config = dict(
    stem='deep',
    nesterov=True,
    adamw_weight_decay_other_params=0.01,
)
Rows from block 5 of a small image embedding model, named by matrix and row number. Rows with one number belong to one channel. Each number is 128 + 32 x the weight over its row's rms, rounded and kept within 0 to 255. All counts start at 0. Numbers have three digits each.
After each channel's rows are labels from the 100 images, of 14976, where the channel reaches its highest value: "responds to" is what is common among them. Only what is clearly more common there than usual is listed. The data: rendered solids tumbling over patterned floors.
# convs0: first 3x3 conv (model.blocks.5.convs.0.weight, 288x288x3x3, each kernel summed), inputs 0-57
# convs1: second 3x3 conv (model.blocks.5.convs.1.weight, 288x288x3x3, transposed, each kernel summed), outputs 0-57

convs0.100:124152098156113112134131173192144178144128094080143112185144170093158155132119120178135059114124064147104206054101095106096113074118157095151090068106157073121113128134165151
convs1.100:107108145113102134153145136125206079146182188068122190142127087109141167152190151130159113126090151119150130096149106070138165074166153110122123133115129141158145090124135146
responds to: count: one; light from the left

convs0.226:101105114125134208128112192105131092120123152145139110180174094144102174181141133115122139148123124089105132122115119112081147111119124063131142100153119051126097148138116124
convs1.226:106087161137195132089161129055147074158047093092162143182080168119124160138121137149131110124132169134190116162112097127098090121159110129133109114087172111080142142133144084
responds to: count: one

convs0.212:096132131166165121163117116149112125179052080130143104118114101140128131132115166094134066169139179170176109139171102115114111106117106102136157115157210140092067116116158156
convs1.212:063098139139115185140099088142156129177105135061135137101096131116107093125164154095124146143075097172114109135121113100160105077157131131076149143107151154165110161180124149
responds to: light from behind the camera; count: one

convs0.64:129136136127093079209158127109153090153183141132116099123110133110121129123180148171118148111112156112128130098128124101115122039131105053146118153134121137181126115147062193
convs1.64:098162157102083122126062134115095110144142174086105125158084119153144177156123148146084148133131157138146142138157154086170151150119116140151137147152116102143129107118099126
responds to: light from behind the scene; count: one

convs0.205:119104204162120116140090114075125117138138118143130131151101165083141048109166147093102151139140143172175100068126133110087121147151080178098121128111080137097069123138102138
convs1.205:087169138095122110149076123121085093145128217071135116155096109152124175113135101146133104134088153110106187140155120121125114157166149145136093166115111171063099090067082191
responds to: count: one; light from behind the scene

convs0.41:151129119143148069110106134088130139103106200128099101119106150114125124142148107091108109059119076100093118115139110159117147107108200114120198147099132185098156135116156145
convs1.41:121130124135108101129128101173115122143122114186143121149116135156114094153145111124157103113143131154141086097116113146099114117059095110123094075071139114119112108156156077
responds to: light from behind the camera; count: one

convs0.186:131116119098059149106118117126136129199157100139139104109113132142150199116122115161125191111178121140116125165106116094107106175138086143132130127157106087172141102157179134
convs1.186:083203075093071131199180072180120154156135088147127108181242096141105042096147129086133132109165120115206126107118121081085117105129112155098107130144128107090094079142142166
responds to: count: one

convs0.257:140120098150026195134146143113134149188155152128082138169172136174104145086134173159128153136146124182148148087156145101145149110128152146122131093194160144109126195118121143
convs1.257:107098131085137115120169111105187140133187107166165082132130127063184140139103156071089121137113136145099181153082102185107093176146123104123160121101170139166141127148112127
responds to: light from behind the camera

convs0.161:082138141161097000140163108159126120175148084096135121128150142086121126139132113149122143116108150120141170166120076122107132125149104101117121130147152130132180088122136162
convs1.161:141115159120102001160153148100114104131152129137133133130162109151147160124090140143210163103127109092134171105116202169143141177137119118179120126079096167158134100129138104
responds to: light from the left; count: one

convs0.227:144091123039094089103131136136131138122078136156103120102119154107104113076121121122143180166125057061088109165110125134163105087110122127142149090145110089138078151122188163
convs1.227:112074121108082129083140143117128135068085152107156192118086170104073098119143125102114095133145109132101051069150082109113159054172152096091125168158122152126120131160107154
responds to: light from behind the camera

convs0.112:147112119188196070100117101079130087098077108125111107115142151097139120131090135146136154117128099161156125115135083137171168111101114121140126144092126204145066116127150149
convs1.112:134103115168115106081169100156146162086117107146128120121137127117092059143103091080157142141106093149078069091136099131127125116139186108085068137108103143122076138135156121
responds to: light from behind the camera

convs0.83:198135128081084060142160140163124114134120141110140087128118105133090123109087112097137148154130133148144180114105081141143113191138080113059104103116101161051147103140148162
convs1.83:123127119128106121158168201164171142124125147176098224149105114056177122124122128169156158100132113145096166171111166153183131111110074077126123118080112093125125148190163134
responds to: light from behind the scene; count: one

convs0.175:082130148113062172094168147087152119084085088099120083150142107081111108152116121126148097133098103160107163141156082120171129114105111163047127142142092120156045146132070144
convs1.175:153096143127166131130160098103125097140125110160122154129118152179116140165131107162169143129121169140138107138135093091103121209103095095113147156173091079115099130112123104
responds to: light from behind the camera

convs0.159:114189143140210165078109147112132128167151162157112127095105139209141186150111149131153168118145166138103122160118145119133171146124084097123107089085141076167119098134156088
convs1.159:147164165121114099123142137159135138128150137178164152164176110052136186103144175097172132068107120095108160171096180111120091123106111087173189107140103157100128161141117176
responds to: light from the left

convs0.176:155108170088203150144088105112146133138101143135145140138144137121140148161121159105102118107062204078154153132115108132103079122020096139130154113142165083087165126165143136
convs1.176:130120184110146159168105128117069149121175172069120147059117127128167161114116139103123098084156152120174057165110097126112136131072070121143095098224146165091138115129107104
responds to: light from behind the scene; count: one

convs0.260:182143077100154140196067133079134138157169178130154094138105097071184132128114122158102149044085107097103118112161132127169141139147113095079162083111139176092096106131187137
convs1.260:137114123138150083141143157164176135102133127085094117093110066104128102108131127189136150126148161141126132100166156143152121104166070143128097137105167107140093132130124144
responds to: count: one; light from behind the scene

convs0.128:193131143116063123153103139102111161147112134131096100116091156124107127114108104073126065096106125129154153105119125115179111133145135118083121146143160133133150157113104125
convs1.128:105129166131101113077195135141168112148111106137085160091130077179109056106113115121128141129122121132167147066132108167157129124185130126131150123117095129088067121096094126
responds to: light from behind the camera

convs0.15:197108128102093165074079147196133160089192149143132084144126104099106119177116099153178140081091136133168151161141154143111083092068051164072108114098083043134110128132078149
convs1.15:152118133143139077109095103127151077123139114170163102055133139168166151138138087058087140173156140122055142105157147115099098167078091123159127057156108068178091080109142092
responds to: light from behind the scene; count: one

convs0.137:190107170113107098076092144149114167131099138087120122101120098167136154149176138099161158148107112131128133115104171130152136168075094101136095135118109142176118113107128145
convs1.137:076169124140128108137094128161136161177119134185211179158122094091132099110139146147164076156074121181146098148147080104116101089090178107127096148099121135067128149134136110
responds to: count: one

convs0.92:134121131161127182090135144117117123112101141133112118122156176133078165128172115122123127192114154126114109098166154168138115082142125085185141088123142149133148158149125148
convs1.92:139125143123072165164117147111141134104166176105035089134161081130131149223158118122109135130077165083124150153139129143150131125109124105110103113143091093105136140124140115
responds to: count: one; light from behind the camera

convs0.47:144089128143086184124146143109171080140127156159086121165110115137172146152093100117132063131139142163154161153129128153144133143127184152146157131145142088121168134108117152
convs1.47:088080135112126108184150154132150107119173147105151055129148074134178105132162074083200140119129101195154083137128115190105102203128161117123114151135162057171100150132110150
responds to: light from the left

convs0.73:154096100155000044128149115085103145125152072117098119108148071113098121215151133191129145125122042134149175054129107145108127174137144154096122166110151122146129131113099127
convs1.73:128088110144113171168170129139120115148158107101089146082162087163054095122127103173125152128183141120141112102132129173121137121148121113117155170131125126167175100090073143
responds to: light from behind the camera

convs0.162:130096075142142199108067098123143125133140107189113149084111138092139115133114107123167100143127113213140139169150200179123098214082067199087135157116151089171148116185165117
convs1.162:135169117134111147149118106143159086103112081123139133214141072084177064120071144189150183129063197074131119118165123142142085205088085124141087092147109147138102156109124114
responds to: count: one

convs0.147:117172155094131170079093146122135189115227141123145114134092066130195098141125124142142117112162125188121087101119092136119171127114158161104154121086101118185070109131133152
convs1.147:129139159125162157141140160133111135047161114108121122167093072173085094068180131108129172122132147149118117139123136111101131081099084145131128094115140113165129110123082157
responds to: light from behind the scene; count: one

convs0.42:144102152052125141146110156119115138051107177113124126105088117150195151156115073132160121126172111187124096143129192161162135108114094141151132136079165162078097138192128165
convs1.42:105166127119138101089078097141125113199048080134138155128196099098149077087134156120137157089168087201124161157171114122100150087149135174081145136146103096129160118153125128
responds to: count: one; light from the left

convs0.123:147123135088142089139089185153088122124058147162086143146092110199139137079121105128108128141147115127139125096175130117129113162191119041140106120127079110099126126141129176
convs1.123:149109087048100147100140170154078116112088153128166120145077127112084179209092118114084131143094115100117153113122143077168170092121147125157119125161098150099118121113149106
responds to: light from behind the camera

convs0.45:149128113102101163151137166153134164154114168142118114118156213129144124117134189154185151132104107109120151121102124145148092132101152154130093070136159105147184137108184142
convs1.45:120175076081116107112100113121148129126109083146166092094162121112141136137079174071087080140115144073106062118117160110107131192088111095151131096179137122124127120153105085
responds to: light from behind the camera

convs0.68:102091096130133186206126114119120141135145219135117089209054103186141126128174149125149117149103070152116143133163194100162132145137100110200115096097086180161113095154160120
convs1.68:128130111066106081118109132155121114133068123095150087087143120163194058064061166057165173134180073111123067126110134084105120116046122089148138119101138117081119154160092047
responds to: light from behind the camera

convs0.66:064150102111115134123088146145093092148150087128088112091081123153111086149127079103122151117152039164128115164114132093122178129111209132100125145099144131137139108133100107
convs1.66:119131128117175115050060135133113090085087144138134142085114118162130127121114179162077095144175110134141109119159166077153091103102162130098145076107152169156121156143103120
responds to: light from behind the camera

convs0.32:113117095095133144107107092116124205062171110156145123103120061060167064083113106135095110114040150144125148139123156136069170138120119136080148111140168088159103152156086106
convs1.32:195125117177170137166120119146148142124120116173109109118207161144172165153135209150176132152183128181095109151141160177056101176106096120111109152081167139082122192122152132
responds to: count: one; light from behind the camera

convs0.180:149104147152117112136138159165137133144115193131120186128168103080110115114175149200121151109123176137089173129112175126073154121174113138093106127083093085123150099131140143
convs1.180:076140052123120113140174092157077173154168151101064058115080185097109121113145090108099117114101064116124071140103126165123140119124126147159148104159083112095152092118190151
responds to: count: one

convs0.82:071115087079191147161088122154157114130107104135133128056107176113122136059109116047194065139104112079120193117040124112134107120097148164114147142146142135093131180131155135
convs1.82:084142162162123205116133131143115125196103109101165116184100134135105126149215131093176140170090110183151130159090152105125137112147113145149109101099140163092112115152107154
responds to: count: one

convs0.251:143177139080123197176111169153130118141151158135119120142121127134143123162150121073107096146188122098130126095101187108162103116146117105193146135098095140175112129129131134
convs1.251:149144134090079073070153138110161077170092135216201122054098160126196112174097152164145141122152104119077131101117111085102096051140103095147117121084140153132153146140126100
responds to: light from behind the camera

convs0.281:138112102161112068163068152096139151122108167093155118142101118155124103163148158152133183092161118139239082093176167134143157110149086134108138136064169127108144126109135126
convs1.281:138110167160117170167162129136082127098159107059144044127125125069121129135084137164124125105092058126111153109118129148156127142120056132147126120108109122132129233114096172
responds to: light from behind the camera

convs0.96:155150136094103143198127172159147112092156123162134113086147130205093229151118111161138112146082072156189153104082138131104149144118159135177140089107095067136120155112086128
convs1.96:158095105151127194133095103088099140194121100065153093118130125101152132124166152094148143146158132120110120121126107119131103108110157109124151128099113127154157111131164157
responds to: light from behind the scene

convs0.213:107182150086085128143122130144070176208104131091142146128139133144127157120104140155145118075154088127134106101126115158109114098126108122146077105089162107096115139180162148
convs1.213:094165105110134139079129175131141060161111067119122195087085142160182069108053076123146142062096071105180128091102099097105080109189113150132122070139104187104123080116144099
responds to: light from the left

convs0.59:152122100123048048182152146119126175156167080140116138120141084149117130116144120157090154158115136117124167129134075142203114158232114121096134143134123134137139111160106100
convs1.59:147089123186090107127110113171081149119141116095117094155103145078078206112091123095126140121162121117131138064112115074161134185119166183156147134098142092069131091131201118
responds to: light from behind the scene; count: one

convs0.174:112131109123115147120143111129103103074146107167124093118109146089159070122088088109103122153107065104116114149130088139094164164113084121150172125139131138107134132151138166
convs1.174:140167152104145180122094159140164099195156098099146154192164105094114108129165158181132187118087189166088158135124104171106112136105148116109188156108112106115185166080084080
responds to: light from behind the camera; count: one

convs0.80:142080118123138139122141133146148134128186176101067080123090143157105105070131126103128129122093090109116145095140126114184151098122119112100160128196132191089106152131137113
convs1.80:102089145104077126179070163156122148140134103097078130168116121145076104110129109143148166147180139183111136139216084155149104169157077137090094104152111141095087145122135076
responds to: light from behind the camera

convs0.28:139144122155169111111081072136106147070126137143133095177133100072131112189127121075151107121085116151118046127140088143127152109097128160113146131111125136133101122167122135
convs1.28:130175112140137130168132161169138104160158121151153082090161166156183146153087151169148138163098180130173162149136144186141127174136109132125104127147089189125087153146149144
responds to: count: one

convs0.125:139104138165136096116131137139131137129194163150103114101121149166106194153141124142124144165133154163151092159120095210185144154102118104143136112157144111083152139100155127
convs1.125:141132130126168154120199160132148171131125118167107154211167159102166171126114144133204162109132146161119167153165117154128154120086106172148174173092132115084149128146191099
responds to: light from behind the camera; count: one

convs0.131:129088133111196166116153129117182110113190144124128146119166118195134092060085107055107188184155161100086118163167155117194149165174106144160118117133140122154125165097175133
convs1.131:124125156108087153104085152119096114143148114104109137115132155085142244175160127136140091137136105112125137120110132058103118100118146105123097117135108082094104147112114165
responds to: light from behind the camera

convs0.279:075114141156102111138102112127141131157180145092179128081150138135146127126109142151101104121128064149176114144083171160112150105053092170162151149098165114175133143147102118
convs1.279:085106102111203148122148071088078104083138108087114090117124160155043088106101197140061119107164147130099123095135155076155148095131208146063179123078129156099101094190106145
responds to: count: one; light from behind the camera

convs0.282:105164118175117095177084135115093141146139130116143111078132118108089148156131123126145107108117146179188083061142148120133112098078100093115140170126146134130123124126101110
convs1.282:150161154071173100131116160135121127081137183105104142133111116202117112213122105177127119147150132147133142121168151147159115128109128123130182123128183109159153146131096093
responds to: count: one; light from behind the scene

convs0.56:115110158164132161178081113084128080131185124139148133146124180050144082117114126145075151149125084145168143110091136169145106122067150134092141113132162159181125161123105142
convs1.56:137114127092127072112115128158155165115145109146147106126152067147082139151056134097130115145142147078177140061099093137118108106156082146117122138101179149155120122079149112
responds to: count: one

convs0.284:090113136124142112105161123054126168188119129145164083157130122092150124144093163107084104085117115089128061094141153134102135080117118145076150141113145092110045090124176134
convs1.284:095168140151161097139247114105133153114105124143065100181139143157103107120091088114134086090114125124173109142113094103132098179130138101135154106179187097087141118125046137
responds to: light from the left

convs0.79:118123112122121058133110146118137129153105197148093124069110093088151157122159101129117137185149063101145089100060134137152104031127095076158133146116150130104127160110153151
convs1.79:106106096142090249120089141171143120156171221120127106140107183086138124062166215099102112135188121152144084113154145126116113107109101141151180077128145143161180118181111142
responds to: light from behind the camera

convs0.258:140142150171095104092124141051120186127127109089140109170175102082116150105116144105120112042129179133131106167117139158155103111084141105124154147143180101078104110143145146
convs1.258:178126145175120090174217153163127121131165111134078169130115139100132087104125135182133133099129168141164162128114113164117054097212090118050150147083089152164079130085151148
responds to: count: one; light from behind the scene

convs0.24:083139159103140190104128156176117168133169177124158108107175111133115221140135125193109140114155152176147124129092119140124165125136076132127170108123104163145119138116134108
convs1.24:068131057132146100158083133131174138073137064170177103128157144137159153162160113129176111053112056131080147153089134102091107089110142097115145104047114154116092150136151136
responds to: count: one; its colour: black

convs0.43:108105150130120116113182104078184117168081109145122149086100170157143084073128162156077070143125052214062139119160100120133116166165081150134144140145122200087123111125115107
convs1.43:122133070142156159129093122128168060116160158175214184169120138086139159093176177158186168148115126107196175193145125146161117153104123165121077113114153206123149154154175138
responds to: light from behind the scene

convs0.110:141139142159135232151132180111151106199142105106140150133127147167172126149130126090151146176146117135073160170106146125126082136131119127112095108146139149148116095112079132
convs1.110:150149144201146130113065195141139092136132124162175180162090081117084092140115141113142135180091126142200139113160145077154132140161107133169145166140143164092160140134151067
responds to: light from the left

convs0.18:200174117088199097114138099143139163096137127166143153136201115153124159255129154194116137176096202205167148113138074142116100090123141128120116104116088136141124147078106117
convs1.18:158103127156112106112127102169137098107143139129152138130143170159153164106204112036146116110088162087151099114106135129103113127129045110125147109121067092150050157174068109
responds to: count: one

convs0.223:090111101163158047087073146076102118117095107123119119110102135140041116180124128222130088109215168087123095081158158159120170075113125132182128178062151171184142115088173123
convs1.223:119129135105134018123063160159104106095091166148141127106133103161117130180151125138082125138139164077085150096129123143172179123123177152091153134089129132123113110094117104
responds to: count: one; light from behind the scene

convs0.178:080158079112162199160132126145131129181136099148178180141093149082126144142103108126145113143118123096123077102076113128148132116150075123129101139136113158112132138183074148
convs1.178:130117122116158119133116109098156130114068123147091185191102131142100070121117147130161163093119073164125137098062143118189100161089132143116134130121157133160122158150074128
responds to: light from the left; count: one

convs0.158:134082130162117109144162091140144124085101138152138131124131108117125131123112136068114141153102157191141146130105099168119122139122131083062149059166112128061151095115091098
convs1.158:160121137183182127071201087122133136121123118194117143113161188072100135118176115101144113160145107103109145118127094141134127103130151125155099105111134170133108128117153101
responds to: light from behind the camera; count: one

convs0.222:175069132117139198086086149090132162102152120093135137140085098105163096091090098114096123113124074126156111156100090109044116096124135116140139103139167146108102072140094100
convs1.222:149076149117091125178156166101062115190104134094147135168135087124115177112120191111128088077072062118190097137162127111205096119157110081126158185150141135110173137108145141
responds to: light from behind the camera

convs0.241:141133197109093128124139134117176142104119165132146080093170106172176124076147132078145182171232099162164144139113104101085175172055105105168157119097151120122172127118107131
convs1.241:089082126124115194163124113113089206127174050171155086176081144105150145110118090180106173148134072144128126110100099135157098120131166147111192150093128116176100132123106175
responds to: light from behind the scene; count: one

convs0.236:109104151166100015124180131085148128162139117096141164126121133103151145139104130136141107098128063074133102052171135153126189149107076156108112139117118175112187100110075101
convs1.236:145125169129143081152161088114100138093137098131149137072143069166131121127166151148085115109182163165087165175157135231123102119103131089145157137135143123129134090148100141
responds to: count: one; light from behind the scene

convs0.81:193097119079126025136093123145138108167086120174153124125119068154182083110107078117109118159150075135071207114133124115135117104138087085091135088134083098114091127109088083
convs1.81:110098140173130095141125108179160105081221135165138129061081125096120124114087117147101156150216111114107114125153133105154162164116103107136127160109151104172160108156194107
responds to: light from behind the scene; count: one

convs0.65:156118120107086149087129136130150126064152171097141156089097138186131150124100154026163136111144115134124089189057101114128164082144104134175142146173092189091096153170133125
convs1.65:125156165156117168103156140123098089118097073137094152123175169170121096099117101134120151155184040157126113122130198160137146144134145143137166121135146176121141150136142144
responds to: light from the left; count: one

convs0.29:149127123125116228145140100120109111130106133119163149109113113127166131115110112010093179128171149185151191200115113095124122127093103121131142090193118078040200097149133133
convs1.29:141141138092123255174118134093157089095110081136162136201153074140120179142097105060128117106099166199115076109117149096135050193128119095135153086138153114113079174158102154
responds to: count: one; light from behind the camera

convs0.130:108127130182102154191101139069148085152094099117145122176096062125094152166138104121104140132169125148131167104112166146100141221151146159152143164173128090096119163137133082
convs1.130:119124179122166089162160103110134165099067168116118150155115150147117104094106149168116148109107122154153115085100060144130143135089150098117099095115069102144145153172081081
responds to: count: one; light from the right

convs0.285:172136125151206143109151120081114111166143183132100156118101135138133171074117084079077165142135132145117096087138130125132140098158092139154103074149110176141139118075196147
convs1.285:084173131090116165142089080119142116197136100066136084153159115139119138140142143120132109062109102141114131107132160118161166086185088167103114125168143182161093121148162138
responds to: light from behind the camera; count: one

convs0.189:138133125122076084137117110141161134079093143159115140100069132141109100104106129102149167164102123071099100146102136129148115138178142101098119091143103096103166150143107118
convs1.189:100106092146115063127116138124120158112060087084078153129113124104106149170146050069142095149159093124101112172122169175131112142112200189103075113079075128141075103152159111
responds to: count: one; light from the right

convs0.84:176180098108167093106132118141140115147180109148098125162136136178164124140119108110136105080126112142126142072057117138088157127078099193144113173157169107161087148117113139
convs1.84:106157114113073152176158119190091147125188093082168163158141113179073161088116144159143129121138107169124134130151084093123116098136076156075121143108139150135096110099134124
responds to: count: one; light from behind the camera

convs0.200:129112099120137103172125115165112131200110189118139083143144151139123133136120110187140158162185109100117110094112103141118127135068118090165106108138111079109101139102199136
convs1.200:163158145092151127170108139116089123104180211105220144085114101100117098097140089083165151150107134105108080153127116057109134114074101054091127054155089157074184073102109151
responds to: light from behind the camera; count: one

convs0.246:084106146147138123149107124135146112152132197114131140116058192140163124066077115124181133148151055134119117140056153120161139143083127117163162070162137149045128133163159133
convs1.246:149106081102090152119066134152146131155122109084158117168127126116178126081234115148090181151081141127106048127083099157121115089194137136122144154128116160168164073065162201
responds to: count: one

convs0.253:087187107144121152114109148096128096107063164133131154156120122108086092155093135134137094143165104095103079120111131121166128084109139132142152154112110133092135136112150117
convs1.253:138101133112061142110066126130092117141115084088154086143102124108129108114108122140130096050113131102121092109089083099138150081209153131141164122110140148170158134216202197
responds to: light from behind the camera; count: one

convs0.202:102157134121074138096194158131101079144122182120165143128136124124152172173148107170156150088137103189126136104087150135137132140067135156107135126128121104102160086116093095
convs1.202:119151150127133129146140073135031160097168113102162130109089138147106099060146121130114160184117132165163090135091119145163133117145092116147113137175101120155080113181135205
responds to: count: one; light from behind the scene

convs0.150:119093195115126218088150068195132160127227180089081138138146084099143145114116133169120125097129164126076191108128122144106117164120070159170116070090090138103124154134106131
convs1.150:049118107130154095132160117088121147146148116097156148114130169205173136113106113124127097141052127137151128121121184119104157166137156116134125091189133068079094149188085121
responds to: light from the left; count: one

convs0.188:129110192114098116117139141125147087163169126135181111118095152159109144095165126138162183118159199119155188121068131090091102123117175098189134103149114107138108122141063138
convs1.188:072128169173054129181136167119117117066196142097127173145195129174092150130106155148175138125143178150137175118136157123122072128167119167116145147111137154102178113115148202
responds to: light from behind the camera

convs0.179:095138102144108100143118122148147105132116111118163125119152134077092098158134127182177106114104128192154144164147128134140094117061122093090101124112151036086134134144061098
convs1.179:166092151128137201120238090167163113139131130171138134081167161116135185121110096119102134132108151096118143167174120137111122131089134139143112053143086103140195143119149121
responds to: light from behind the camera

convs0.23:155122094117161046137149072077099135115129135104090153142102149148093083144146119151117147111075125088109102128091117111116125162156086137122105187136158166141150146110138139
convs1.23:146129157108125074059127129132110111129058090099090138173142100204116140025146084038155089143101124161153139112090145144180181128139064134154090101112106115142099111125133143
responds to: light from the left; count: one

convs0.283:135125105159231114147108159078137165129151091139158090125141133098116100093124113125081119110134158053146102117133120133110142145125128136170138149115141141107067105170138182
convs1.283:139107164066127128124075068126151128134119094086071149107111146072105141112156124154136125144128098134083119151081081132091128121178153113098068164110115137111138092142120100
responds to: light from behind the camera

convs0.190:110117101134079116116081156165104137080099128104123197095078165177126106163134103060108119112165121131142089112135139085140132084107122125174089133168133156159068120083136131
convs1.190:115131126164109129074105135147092132153132094181104113142127161126187123164089153109132141165121150132163116106115095211153100085149134112122064129178100135116102119158158138
responds to: light from the left

convs0.270:080097104110075112137084093114144187171111116114155124128181100153069113075125095092113153137148128089159148112138127131113116150086108147100106096150200159076105107150123117
convs1.270:124100112174101189136183126109109166194096138083062121107113183101194160055149077115116102199126087128160119160124168145147108157127155087125107106148124139081156108133119160
responds to: light from the left

convs0.149:130122145157178122102205106120141121158153066103117141093151112185101115080120139026124109113107094140135161096125098138121139096085129115112149134184127099087158113132091114
convs1.149:098140098194127158117210088156135107137105133172102151136136154126136089097149152119162114100116166080145156146100123152092122063133117131140103053134137133083146106149114121
responds to: count: one; light from the left

convs0.7:142081137117083186091122125093138095118135125125127148177076105133140085084142105157089125096123019140112099177144154133143097126090143140147104132104095133189129145183123127
convs1.7:120156144098184128099144098166130142062097081164122068123143170127212207117099198110173037151104141144113108098155146118170090159112160173106120081135120110143057151138125149
responds to: count: one; light from behind the camera

convs0.261:184164111155086196214109119084111137148059107058108107118107218120150136119166125168150181145157121164111083114158192168155093084162157150153132104097147162122086156142132071
convs1.261:104165126131121144115119139115141173109107124108112112141122091127181110119118152113080107126111108089099126099135138110123211139129125100157082090172159084131113166097066092
responds to: light from behind the camera

convs0.265:142151161111165184151133147155109141150121119129218134158195112116124157092131118174152131133119127060139127079132116139103150145082101127137149107108150110056136079132104125
convs1.265:173176086099142224109145153196114092131216113121144145174120087064169141195123106080122162152093133168137133106109060123135148190134135124157088129112178102154159183079145118
responds to: light from behind the scene; count: one

convs0.248:124073119171066116173080128081154140041086111159124127156115151176105119097157140095125058084165065106126073154151151126147183073106155081180169126136135180111085135153139156
convs1.248:139081174092088101158113095141157169120106099139098116121061167155151075156154051120088104103125139080127086111153078115120144102191156104101126146098110201128066126133133088
responds to: light from behind the camera

convs0.264:141130168160115024118197104086139122063089132104158137109147138178092093113128128115158116069087154090119121142119135149130124121134152180113162149148133098112065131117120151
convs1.264:109109183179138057117118071094119128109119122207094171096127140148136120105107079141059169091108112114164163123141142202119111136145124158195112111102133144118122171068104123
responds to: light from the left; count: one